config = dict(
    horizontal_flip=False,
    norm='layernorm',
    mlp_ratio=4,
    fused_qkv=False,
    bias='all',
    qk_norm=True,
    num_experts=4,
    expert_mlp_ratio=1,
    patch_size=[4, 4],
    width=384,
    beta2=0.99,
    shampoo_beta=0.99,
    max_precond_dim=1024,
)
Rows from block 2 of a small image classifier, named by matrix and row number. Rows with one number belong to one neuron. Each number is 500 + 25 x the weight over its row's rms, rounded and kept within 0 to 999. All counts start at 0. Numbers have three digits each. After the name is the row's rms in percent of the matrix's.
After each neuron's rows are labels from the 100 images, of 14848, where the neuron reaches its highest value: "responds to" is what is common among them. Only what is clearly more common there than usual is listed. The data: coloured fractals of 300 iterated function systems on busy backdrops.
# fc1: MLP up (model.blocks.2.mlp.fc1.weight, 1536x384), inputs 215-257
# fc2: MLP down (model.blocks.2.mlp.fc2.weight, 384x1536, transposed), outputs 215-257

fc1.122 108:508474508511504507519517492522475460559508552515523492498490505503521499466487447499545482496523489510461456503529514468425512485
fc2.122 101:503517489527494489490535513541508479517506443431521525509488527492474510502483539483465470507503514517454499520461470491462500533
responds to: pink

fc1.387 097:572496509489456488510553472491505483519515498503499466531468477502522485493491493559530540553509508466494527488467504499504515559
fc2.387 097:484468492482515480525447516523515523528515517509513534486497568481493512478524475483503492464471494495489438491473499491519495488
responds to: blue

fc1.621 091:508526417510527504497504502526546477532487504492489543476489503458489505469473493527498497482513522517468506484470509498497449464
fc2.621 102:470503535484474519494504475467492533457502477490542495534480494516519501523516497489537521530504483498536547490532505529506526486
responds to: purple

fc1.617 088:493490499475503529506503487492476543498519531488497447489549468470499480533527505559481512485520509516557502529510454486496528466
fc2.617 095:519526464471484521465489480488533483500521500474475535540517498478451482494507537501485500502502488463479498478478518525487485550
responds to: pink

fc1.206 117:527510473509512516484518477483493459505521520482486451526481535486483506481503495481485507501536540495514455524539471484493512481
fc2.206 119:523501488484528449491509517490505481515477486502504431490479500504474519496532497504503462504527503459495492496530529458482504476
responds to: white

fc1.501 093:500482492511494452507480454513526502506503512494540460466503525515507505495487496494511503516486537474483524487525477509488479496
fc2.501 097:519516484459497504456470509454455534472487527486504510505527500511441484515529478549497502476501501532543512471521528512510479486
responds to: white

fc1.194 095:486503478550471453539467504519463518493446503507522554468482502466533518489493463456510514517479508465497548536502519498524515499
fc2.194 105:509529569506478536493509484478505503467525476524526474534506493538498477511497512524498503520500454519477531482546500497468510491
responds to: black; white

fc1.105 104:460472489509514517518485551476493469528535459520496516486480465522540510504495497483524502473508497508490503502519494517505483535
fc2.105 092:520512493493470487472506504482540489473535512491490546510500497519462543489452495522487494509497489483488523491502493503559501494
responds to: yellow; sparse

fc1.459 105:529493485464547542509529503492510526530520521493468492520529502518517499497545530499534496532471474500501502515535516492526511494
fc2.459 107:493488480503509481494508486520533498490462461494458502484474510502509530473493519487563494490507493468471472529523516468477546473
responds to: black

fc1.299 095:520523461504530448531506468529481463503514498462459506511522502496505544500465521518522532524457500473479513481533494533481510515
fc2.299 102:512522503531501422485497577478481540509514539509469543510524520515539501458504480488594454519496536502509449498501520488515501469
responds to: yellow; sparse

fc1.258 103:518485476539502468492509467513511462530471499502458488485477509466564492498499490518515506508533521506486496517531480455481493494
fc2.258 098:537525510502482528447533495531502540485552495513530537493494522514469529505506542475485494509517475508488536486527493520510450529
responds to: brown

fc1.123 091:538490500465517473487521512484489506551506494500540485527481469534490515475484506470466472476471489499499559525482473540493527506
fc2.123 100:489518536473521488498465468511473537441487521496529508481538508487431448510465498492458543463488510489495464498538504462482469513
responds to: brown

fc1.670 092:533503466517492507487516430499465489504497524499527534458488550499493490498498458534476495521491457511511542536487509540501511515
fc2.670 098:478488553493502519539519506490511518451522519472494494512516514512512496484474556498517509479475520486500485536513483527495495533
responds to: grey

fc1.491 108:530487492486493490455482565500525518519500517480459507469514497541522513464498514525500529515510498518501457522549506507484514515
fc2.491 094:500525503512465529451543527492535493488472518519508518486526490515487498515482536486464474486483516502474531487508503508484509543
responds to: black; pink

fc1.81 108:481494468509529545524510503475534529482521529486531516508499538459527482505491482544495541480540506493514531485446488542500549521
fc2.81 102:502475536513488521515519477485497500502456489471465489532454508457446501510453501465512507449485522518529451547499491470508503482
responds to: grey

fc1.696 100:524484509444519573486539493461528529499505499515537487494506527492487476528527521507489513525517498515522515465475496564473510464
fc2.696 097:507522538503532498567507537532526507515514531467444519518471471457469529489459502503480508462484479489489478497463483513488536484
responds to: grey

fc1.216 093:518469499458490520512550457488508486482554483492541488491487492483492507500471522510527504465522489495534482485486466521433515451
fc2.216 100:541490478494474485529542503490508507496468497492515529494433481456440519508478498507447495485499482537468484501487473501494484488
responds to: brown

fc1.410 095:512458491506473506507505511488505507485476513510524498522492480499490521507526547527492464515487497514523506529469461506475539480
fc2.410 099:474525477502541512427475484545494506523542509465450524508509526503446448514492509490495539495477484503510475473526514516530473495
responds to: teal

fc1.438 103:499471454501471510501544476490512467471472498494451550474465463496551466486445497475513473506498482502525536497523501493512530466
fc2.438 104:486550519494548459487498502472535488512537514525517460505524493540458509534463546484442496481519493523505494500529502510546484524
responds to: white; brown; grey

fc1.160 098:506475529461504501525539426460492517503529504503534480521474502479515502492463477506517502482512486520495499488453460525444521497
fc2.160 105:536466487498501491558524532545516509498455497472536482450497528497441502507505514518508504480491468509521491527475452492482481464
responds to: brown

fc1.639 091:559468451507484478506528483506506482509534471493499469496472489481542494477532486478502473514561549501526426535509507502481476526
fc2.639 087:519453515486505517447512496501491445531480451461534501478497539457473519506500499498481479488465461493489499498483484503530474499
responds to: brown

fc1.511 097:487508512472472486524548470465505491519526517506471526469473460492477458486459526533521503504495499488487505465549520491513517532
fc2.511 102:553545466496551477498443524482550495531491508534555469524507511507444528518555492472481514456493452504489491502441437483530501475
responds to: purple; blue

fc1.654 114:545486454514510508505482497503498442505519540460472498504463518519516521500499521472522513519489523508488451497552465498482531505
fc2.654 109:482530509472508469465500517477493514530490477518519448481498483528469455499512483496500477470517502446500472471477528470517497485
responds to: white

fc1.321 110:445516531543496521453527547508518530512530500503545526541483490486516472488504492511513507488495522476527476513511538552483482473
fc2.321 100:483501495504476511533509500450506461466502525513499515518488528498462539521468485480427482483491526505500515515510453475542501459
responds to: orange

fc1.70 109:538524507519510519486520497523468425477524555484463500492478497482469502494524506483478510517506554510509458515528465505507540515
fc2.70 102:488503515504524484499487503453489493539505494512477503546505505519458494503469485514513469463484500483479481466507533466477492504
responds to: white; dense

fc1.461 113:511509480514514473481509506499493446470535511472517464473495478510458434527531491497516540524513526495512497522536500507465508485
fc2.461 092:536499568506523468514544490533483496492469521491476475511537485493529510502510440460504493453483513504450517442534522469514433490
responds to: brown

fc1.725 089:490477510482470486497503476446440496485516513486497474479506483491520499524488489526501528509509485509510539482460479469514489490
fc2.725 095:485517469461487476523467521502506504505521515514533555513560505521446466499500540467545496522499454502481491504484512472489470520
responds to: pink; orange

fc1.23 099:430495542485525504491526526504467519508524493494504548516499484481506504516523560493504502542490539487511500532496511521497499498
fc2.23 096:522551455494480473473495463465499512435510488531475513516518514522506514500490467488582535475514499473490526497520488461510476474
responds to: grey

fc1.561 097:493474498481531540484548508447527468515488473467517508515501501479490452509493504515517498494483505470552536482484478520516507488
fc2.561 097:529531550523502499526502463486485525506502521510491525524446485495467551504455475493472516460515535540449496531515489522462538484
responds to: grey

fc1.546 100:499471443517496514472508537529483456494521517531471480510474458500532492488506488500484515543513488477498519496519545445473524527
fc2.546 092:516489537504499493516530512479531497538547501516486519494537476483532500518467500471493520483509509527479551500518513484495448494
responds to: brown

fc1.203 108:502486465548512505490483508511498484474473472504453522468488463531554472499457505483483495530487474504494539477549506515528498471
fc2.203 104:548502519496533504503513496473520510541535493558498492505509504525503516527462525466463509523518493510490524522521515506515492508
responds to: brown; white

fc1.101 094:466470538503497508510484532495499467515467502483505508423489457479499491488522498434504526515504513496527517512505514496513511449
fc2.101 102:501500533504453498475518437477490520490467463519524528537494494516474538482494486472467473504519476538457489498563518520490477495
responds to: yellow; pink

fc1.2 102:508538496466490515543503502451465504489533516470548519490516482483471481512498488509498488471495565510448526469523498503511480507
fc2.2 103:520510543469497507495493492496520519520436493493494490474487492508442530497487460501507544472488456539521502515487445491516497501
responds to: purple

fc1.703 113:473504477506507490449469514532504490516488524509499495472475505567513508491491500501485508509507504528472500527526533454433515520
fc2.703 096:534521568506474512498530540497488491506539502510511531511511505508511507461511481502504495489522518506466513478493478483525475494
responds to: pink; orange

fc1.482 098:483486491483491485496532470514472487504513506505452459493466487505490501460488496548464466559515472490512451485517500501481514517
fc2.482 097:538475494499526509486435538443514514550494529506534498482514500512444490543514480481496485461463485484512510480489522477543484548
responds to: black; white

fc1.292 094:514507481522486457502494474520483454539512511529469512520478466496547455483498471534506532544478465497462468474493468522477537443
fc2.292 096:503520492515523506476477526503503598489539547526495536512539522513482500498520483494541485490522504556489491480505555478502476497
responds to: yellow

fc1.145 097:519501468526489465476514498489473492500490522521446491478484485463486507522531518561497501495512548490530464535501472517495493530
fc2.145 097:497475525475499518452485482479522493453506466458508518540477488499490502484490501460513443490440527482530537463540538500486494461
responds to: pink

fc1.531 100:463506479495511570544525435467514508488516498509540521464484555484508503533495495555491482513513507483515524475459469533461498503
fc2.531 108:490450531507507505527525521516500515496465536485481493528473527441442527502458499501495538456510510514506491539508527519507517491
responds to: grey

fc1.115 088:543508504482509459441515509453504480558487504500501472518498424517485447500488521486519498485508495474536482501508453493475465505
fc2.115 095:507521511494489486548517516515529531501512522541499558534484497497472540488518519473483486519462503485502484527494473515489517510
responds to: blue

fc1.569 107:555450450498479522478558518534485457485519531472466484516491509516524496493528539486566483512508521503504488492507475496484521490
fc2.569 092:484532535517540513457513482491549460532485499489493481500499477484513510551466489509487489464513496491477498494523559492495517479
responds to: black

fc1.95 100:506465491522449492470490489488508460469532539489525463499479472515485471503522483489481516519511504530518456527522546420539525521
fc2.95 093:517489522500504494539533523518484504503543510512485515494534507494604533485478482519573508479490506507448484478517494484508476515
responds to: pink; purple

fc1.150 103:479493482514456493537484467479469544488510502509525456503520483485493502522510506546462528533523516513553526489484492469504510532
fc2.150 105:504469504474502499493481549469473464511527527495531528518547543508460484508511536508518505473462497496495507454515533485522450514
responds to: blue; teal

fc1.534 093:526491464543504463505485534534541459521502487505487475492515461510463489451508486477487513518461495508502511523517482512509498542
fc2.534 099:469507550471482506474513469500475517513475466501522489484482465475451474540504469508469491498515467506494481502473476486468474485
responds to: white

fc1.545 097:503431469507495475507502488501508441444530476509487479463515491455503486474513456470508524476545521493526454488506506485514466483
fc2.545 097:498494497472469523470531464509519498502469453469547519503452479470457492519509553516450467507500486512475524483495489519515501511
responds to: brown

fc1.8 106:436466496535475481523501491493501484472509468500566516511487456471489509532514535494487516516497510518532527516474515511483479492
fc2.8 098:516490499494464510525531461490480508461505504510486534521532554508503521480450507497525503493515531517529516495525495491483495487
responds to: yellow

fc1.633 092:526526513529519505494493515483460500496462495454532474516516465469469507529480492468454520515473484482532497469508492453543481485
fc2.633 096:520491485459501454526492524503493495507579515531489519505556487522543495472547539501579508493504481487482507507469487523525501528
responds to: green

fc1.31 091:508504473457494513500528506481475508506508504501500490462554466486489518496517549533527510490497550506480503522520484486442498495
fc2.31 101:524515479488471512537514495501525498515477496468485509511476504482440483488488465547453477501468496517515452463498511496475514515
responds to: pink

fc1.375 089:505487512479507529472549476512476491516475492462538450510487499495489485521492516487508502473480491502519502495513526524518518471
fc2.375 095:510501512551504457545475527516527502540522518537468529511478510521508534470518485489536485515502514543468453523494449514464516527
responds to: pink; green

fc1.555 098:533473469493482471520488466542533464526526511482501448492479531482505505472481481535533539504566523501522506546505484512469521520
fc2.555 096:516507527466493474504545524500490507472442513476515513500511509489482503521480504502456456501465515493505510527525525518461429485
responds to: brown

fc1.538 105:534509509489460537506493495485503478516495567489526502478497516512458501474465487526485467515483496533464530483509543531541518498
fc2.538 101:488492501502500496487509483496471488504470476480498488492496486479451504479490510499498532450521493514492490521486499554489519511
responds to: purple

fc1.308 092:483484503472511487541474501473515496484476543523504453487476504496469474505509515473476486516474497509525516495453462494472573520
fc2.308 097:518500509479523527501514484504495501496503527503508536532496507526452517527484512497419511458507497527528521494577592488517484507
responds to: green

fc1.616 102:515508476473503517513488463478448483505512536462511548466445548522475508494492460514458488522495455494476538534460499513517487507
fc2.616 107:472491526503516513496512522474494509462516485476481485536504510513457511506469535485491502481483528500508484549507489529499498537
responds to: grey

fc1.165 105:522464515498478515521520501456522514496517457518539491533494448522510456503475496532520496522506507505522506522483470563434508513
fc2.165 104:545466500487498473525511501533475502492481560499522494501510531474448515485482481535428533424508471515492476525475501482528483486
responds to: brown

fc1.96 103:512506505508506438513521495462480499496509489520479555525495482515502438509491511521471510543472502473497523488499498516495466500
fc2.96 102:489544557522545507509481506486536508467546524550514507522536489507382506521504546440464500493488486515521456510527492530517521491
responds to: blue

fc1.158 092:507520445505504506431494509470495486507518513510508458476491468476487477507538543465504474527518523499514479525542488527528509480
fc2.158 091:545534507517521524434507495528514511484486487462487489544503494471507482500515516512481483495487508491530499436523548485526489491
responds to: teal

fc1.641 093:495475511506473551522510473539468502497534511517525487524512537533489525492535499520517483541491511516507508520471487526494524472
fc2.641 095:497478505488517506505497521508493467507504491480477498490524529481409520511493537487455530449500521516524462521525517544494513506
responds to: grey; teal

fc1.168 100:510506481514482517498518497442465485508511555471549518465517473488448478490506519524528486474523506489532475455516508510501452501
fc2.168 101:510532501509504470510483491495549505485475501501503499504526529508467552491507492471533501493475505562499485465523496526508520485
responds to: purple

fc1.389 102:538507481488510484504462530480518488525487500464535542434475485498499494531507509506483538509507500493498545565553510536485456468
fc2.389 113:519514552526502528492527447499470513451479440518508489490522479534482498476484503498504486478521505544498517513535537507473485506
responds to: grey

fc1.307 107:435501493443532540503550499483495513518500464500553551494470491499502474504528497528499522518556450487505483510450487552520482503
fc2.307 086:507505522523471516496524548466497499475505508507476529539482504506446541509447513473508473464458532498540506527507478479548531490
responds to: yellow

fc1.226 098:514498481517537478506509517499489497472504486525466509452495465513576503489460496465496512532502499499462502487536529478528514514
fc2.226 099:521529518517519518491514526505512517530536538567491527516521480504552533491468502489472518502505482503465537514514495528552470492
responds to: brown; yellow

fc1.38 118:502495484447558549493470499463524490502484485498510546501477470493473511483498486499467524494518469524534534524453458516496459465
fc2.38 100:499483544530464504529529503454493533494504515507461502499471488501475504460477517500493491458493486533513503511537490514537536517
responds to: green

fc1.712 110:472478500473509498501518538510491534466490471461483507482491563503520505496544524532551494500482536469501531484530524516493501481
fc2.712 108:479514504517509541494513511519532523486486517505488515452504496471479482498481490505488503495522494493483465492478510474514520501
responds to: black; sparse

fc1.542 095:522538522466467511515504460490456447489516513509514537502479525542509494486498468541493479518477448499476502523485501545516473488
fc2.542 090:499467547486536500470516496515501495479514483490516462483511501525449514530469562475492507451471513527505489544503527519504505525
responds to: grey

fc1.548 095:460491493466503540516520493496467531497538483503490503503519551492552559489514548525487484492527469485513507452501451539462437498
fc2.548 098:534514510468501531524504517489550476538473535504485488537502479476422538527483505506487488499494505497462524519471505513496564481
responds to: purple; yellow

fc1.532 092:479477512492496509476496526455507540483476536511504453497535490525479469505490488547507521461494500520520539484509517481526496458
fc2.532 099:506519476502476518512476476538515476496507478467477518485443505486506536481505493502551488470488510505456464495496487471460519536
responds to: yellow

fc1.427 093:549487495510504531507554473478518480529525515489501571505480501507489480506462497485486480499458505529506521509473473502496509484
fc2.427 093:478534549489522481521506524461497481471503523501520496541501514525463528493478498465460519473504473502479494543490471524534531529
responds to: blue; grey

fc1.378 096:505479490506510464491465503527521482483493484490518512512501479471504539505550519476512483490444482483521499491494492472499506504
fc2.378 105:483512510509514499532500483496463527518519519500479538473520506534434447526487482464437525492537496551499472467514503504492475519
responds to: grey; white

fc1.481 091:436535496513507537564480529500541550471529515500510523506499545508517458512473555472508505529502494496499510498523534535512528454
fc2.481 104:519525500460523503482485459498463453505475478524491456492483454495500518512514442551485513448505466493482577472495508474510489559
responds to: teal

fc1.143 090:501521530451501549507515416498479505518533462522511468493505514504491499505529523518489489538521484481508535460489507534451499472
fc2.143 089:506513486499497476558475565515508508552498540477471488482488487499491507481463496498451520439471503494478499523460459486523520505
responds to: grey

fc1.674 097:484504513509467515508536513442517529504503562492506531496501456475470475485447530507508511504514519507497491459493500516500503482
fc2.674 098:518520484487503489505472518470515505517476516513507467500505472506460527508492483448495539448466480511465498499450451484510486515
responds to: purple

fc1.356 096:472534486502443527464518510520521513564503509528462516523487467463513487472492523530527462503517504460507479498464495515497484483
fc2.356 092:514523498499490496513509520479550477481515538522503528522485502504478547516494492501425481514492500473489532562526487529524506515
responds to: blue

fc1.301 101:510471443547462488499528506480478522507504495486480478484488485489525474488494468531530533541530493477462490472537485456543501523
fc2.301 103:521505507497484517498480522481493523539534513508509506518563531524457483508524533475526508511532466571494503482489533510498480490
responds to: blue

fc1.5 092:497497502518491506496501503454493511472454514485519530447510493517483512498494486521493527516475513483527522586498487516508509449
fc2.5 101:514517540508510533474521452479474527458497484503550495495515489563520496481524482494504517478506487507490525497533509519448486511
responds to: grey; black

fc1.536 094:528487485460513510490527514450533495511536534493467486513491496521493453492500525511553510532518504499508491490495475553507513496
fc2.536 097:504502520506506504500508502515462492507477469428503486519429496481518529480513542548487473484456518494477525504508519442489536493
responds to: purple; blue

fc1.238 106:493510469490503463497449517509482476542486528498499458485499495520501546452448554504517489496501498533485495491515486498485505501
fc2.238 092:503499544501481510478543537471506526484560501505510504560527494476517474483510517517539499497514514517478504510498496479473474526
responds to: pink

fc1.316 098:498485463543497419532502517535518471526498510512458513513497463538545463505527481494533501533456508471479469507511508525528525455
fc2.316 107:521536503521514505447451465502525530484539531515495519483527525506432522513488500454483497500521490549519525468548529504505490493
responds to: white; yellow

fc1.698 121:496507503489495506549507464506490538496498508465468517477528460526500446462556510496548533485476519503481509536516487496484500499
fc2.698 103:526507474504521492447499482518550503474481504486491484520510502531516516483523518555493498519520495478484479552522486507460531504
responds to: black

fc1.393 101:522512478511513519479517513562475505476512511474450468468508537502479482471499509519514499514470505504507475533586479533494568527
fc2.393 098:525472499533501485507485554474547494525472514457478531470504527522513492514486515506559467474485553470483475504506548477493523510
responds to: black

fc1.333 098:522466462507480467499441532524519465490482512475464456481514464487488497443511522469503503513482523501520474511494505454496486514
fc2.333 099:454514537468492507473503432496463511501499471477542507521492481475436471517534505498443506530511507514499509481509520504482483518
responds to: pink

fc1.110 097:503493510521465528473512498482529452478462497469559514520548471500514505521517503512530511509526505520503485484462471478460515494
fc2.110 088:510517525505500495489531483493503476513477501461497439499489500496556498545454515457541508489502486490514489495542535481536475474
responds to: purple

fc1.325 092:514501513491479513519549501496496493532508559503483550533521517504445472470510548538500503516505507483557445536480514516498534479
fc2.325 101:494475499465531489530471505468482483497539528518494437508512519517540548543509502491483498484480508500480557451533473474497489520
responds to: blue; green

fc1.447 102:501482484455499518527548495474492478480523520464494544520464478514500524505506499524516470496528477504537544487478466506507464525
fc2.447 091:508477487478494506503503475489497514495497512496487504532498538474461546511479522507503498468451538564498482547501501537499536466
responds to: brown

fc1.24 091:479474458496469487505528452491480510504512503503472503498473521475492487518508523504500498492548505519474501545505482507455528534
fc2.24 100:499483489493502541480475506492563473505473536485492502494502483546506504504474515494508449533460525478487504449528517497498472476
responds to: teal

fc1.94 094:503486462514537511531491468500509490499458499515473516499472488491500534496470514474477525476440465520479537504506488549462511493
fc2.94 111:491540531520496518498495473518480533482529502502546499479505466528456460508484468503493520508545434537519477499507513494496486528
responds to: brown

fc1.10 088:489575449530524506458508466490501478471498470472534465487483471479461503494525544500500500510514494477512463509514472502474507493
fc2.10 098:524478524457484513483469555498466534502526519495478497500568536509494462474495490496510480473497489496496489461556549501507450498
responds to: black

fc1.58 112:490482452535486517479480475470478465477518500468521519495534489476476477514505515516472517495493516508505473498499483504457462489
fc2.58 104:472532531474510506502487515499514517481525482464510546526521452504427483495511492439507470482516512497496476497493492517559462467
responds to: purple

fc1.106 092:497508430463561521489504499494522484466525521496506481481522516492501491493503526482576512515553471497463506519517498524523530501
fc2.106 093:537546539516463522488549511527511486535472485460510519491450464471491514498489491506454515486473487509474530513489501493499497477
responds to: yellow; red

fc1.152 095:522542465535519489467495510480472522480486507499550530466491455445519431507508477506482525529555499480473442534521499520554478514
fc2.152 094:520480560508473500552484532480467530511528476519492495480491515528551525441524492486562493479463521529481506481500502496489513505
responds to: orange; grey

fc1.685 102:526495523503492445482532474455458510531534512503496495521467482455496469488465480510490512478533494498484524528448486557476516481
fc2.685 095:489519516493483516505498509493530481473503544505522518468504519547431501494488538484476493480453515477507447521498473487520509506
responds to: blue

fc1.256 101:473455496469508539475495564541517487521541508481488501524504533491533482493500533526523482451535497477500486523514529498444495513
fc2.256 102:506530489515455509507512492512573472491500492461502539508496470465469545490485477531453456500489483505494506534457478476476502488
responds to: purple

fc1.358 079:512458480497498486499513495509478453486507491485447478476508467488510506501503505501538486495511521506513492483494504476480517507
fc2.358 086:492520509469447458479519479498515515463501502508509575514500463461492529496480492491509459531505485507493517495543502500472481477
responds to: pink

fc1.92 112:474457484517498526530482478464533469502506498506502525480529500492511476504477515485471510485491532489482502497524505499473509511
fc2.92 103:499526492449515503519473524462509491525528513521496481524512448478501501515478459447509528477525527540474499484484496500519469518
responds to: purple

fc1.570 104:502507471452464457545527510498480461508530521469480488524441533531511488481466502509468451522534502512489509502537500495521517544
fc2.570 097:555522482478500511465478501516550468561488507496552458500533521500454514537503545528521509461511507503519529451506492513498507487
responds to: white; blue

fc1.601 094:530490520508495464489522494483508461545498503481535480529495498486494511496508429552514537479525509516514528499498465453457479498
fc2.601 102:499489500464495448498482497491508544466524508492525524548526497496451480497498558476532495503452528491505434507482520513491462506
responds to: white; brown

fc1.148 102:474488545469482505488490486482474493500503500488551529496532533504483493470505521495494465519504549508494495471523522476460505510
fc2.148 095:518512509495492504534505518480556490537448512488509539495495485520467567498434516507510524469496445527445510523492461493501486513
responds to: purple

fc1.529 098:524488475503492512497520486472498465511521491526486478480508425496489498492529500539505500506524532522520449523547468483491526499
fc2.529 096:544492501443500556457489499508502538508504475474483531511508525454453509488524511496469496478470489525495511466514503509494484516
responds to: teal

fc1.259 092:521492460522458494506512508491502482523485541482463474479502440460535475468507494494473494557486560507497516550499477504529467515
fc2.259 087:518500557495512509483486482550513501521490488491534521552504517536481507495524510514536492498491487501513500507496510497502460497
responds to: white

fc1.147 093:560454477518481501521460497469501490478493504487479515472514439486516492477542497504471482538499551473510501498497491460512497504
fc2.147 095:489529493421509502449499492482483499529533439495555497580516517486504467483505493498531524495509464486474483497507487503481447553
responds to: pink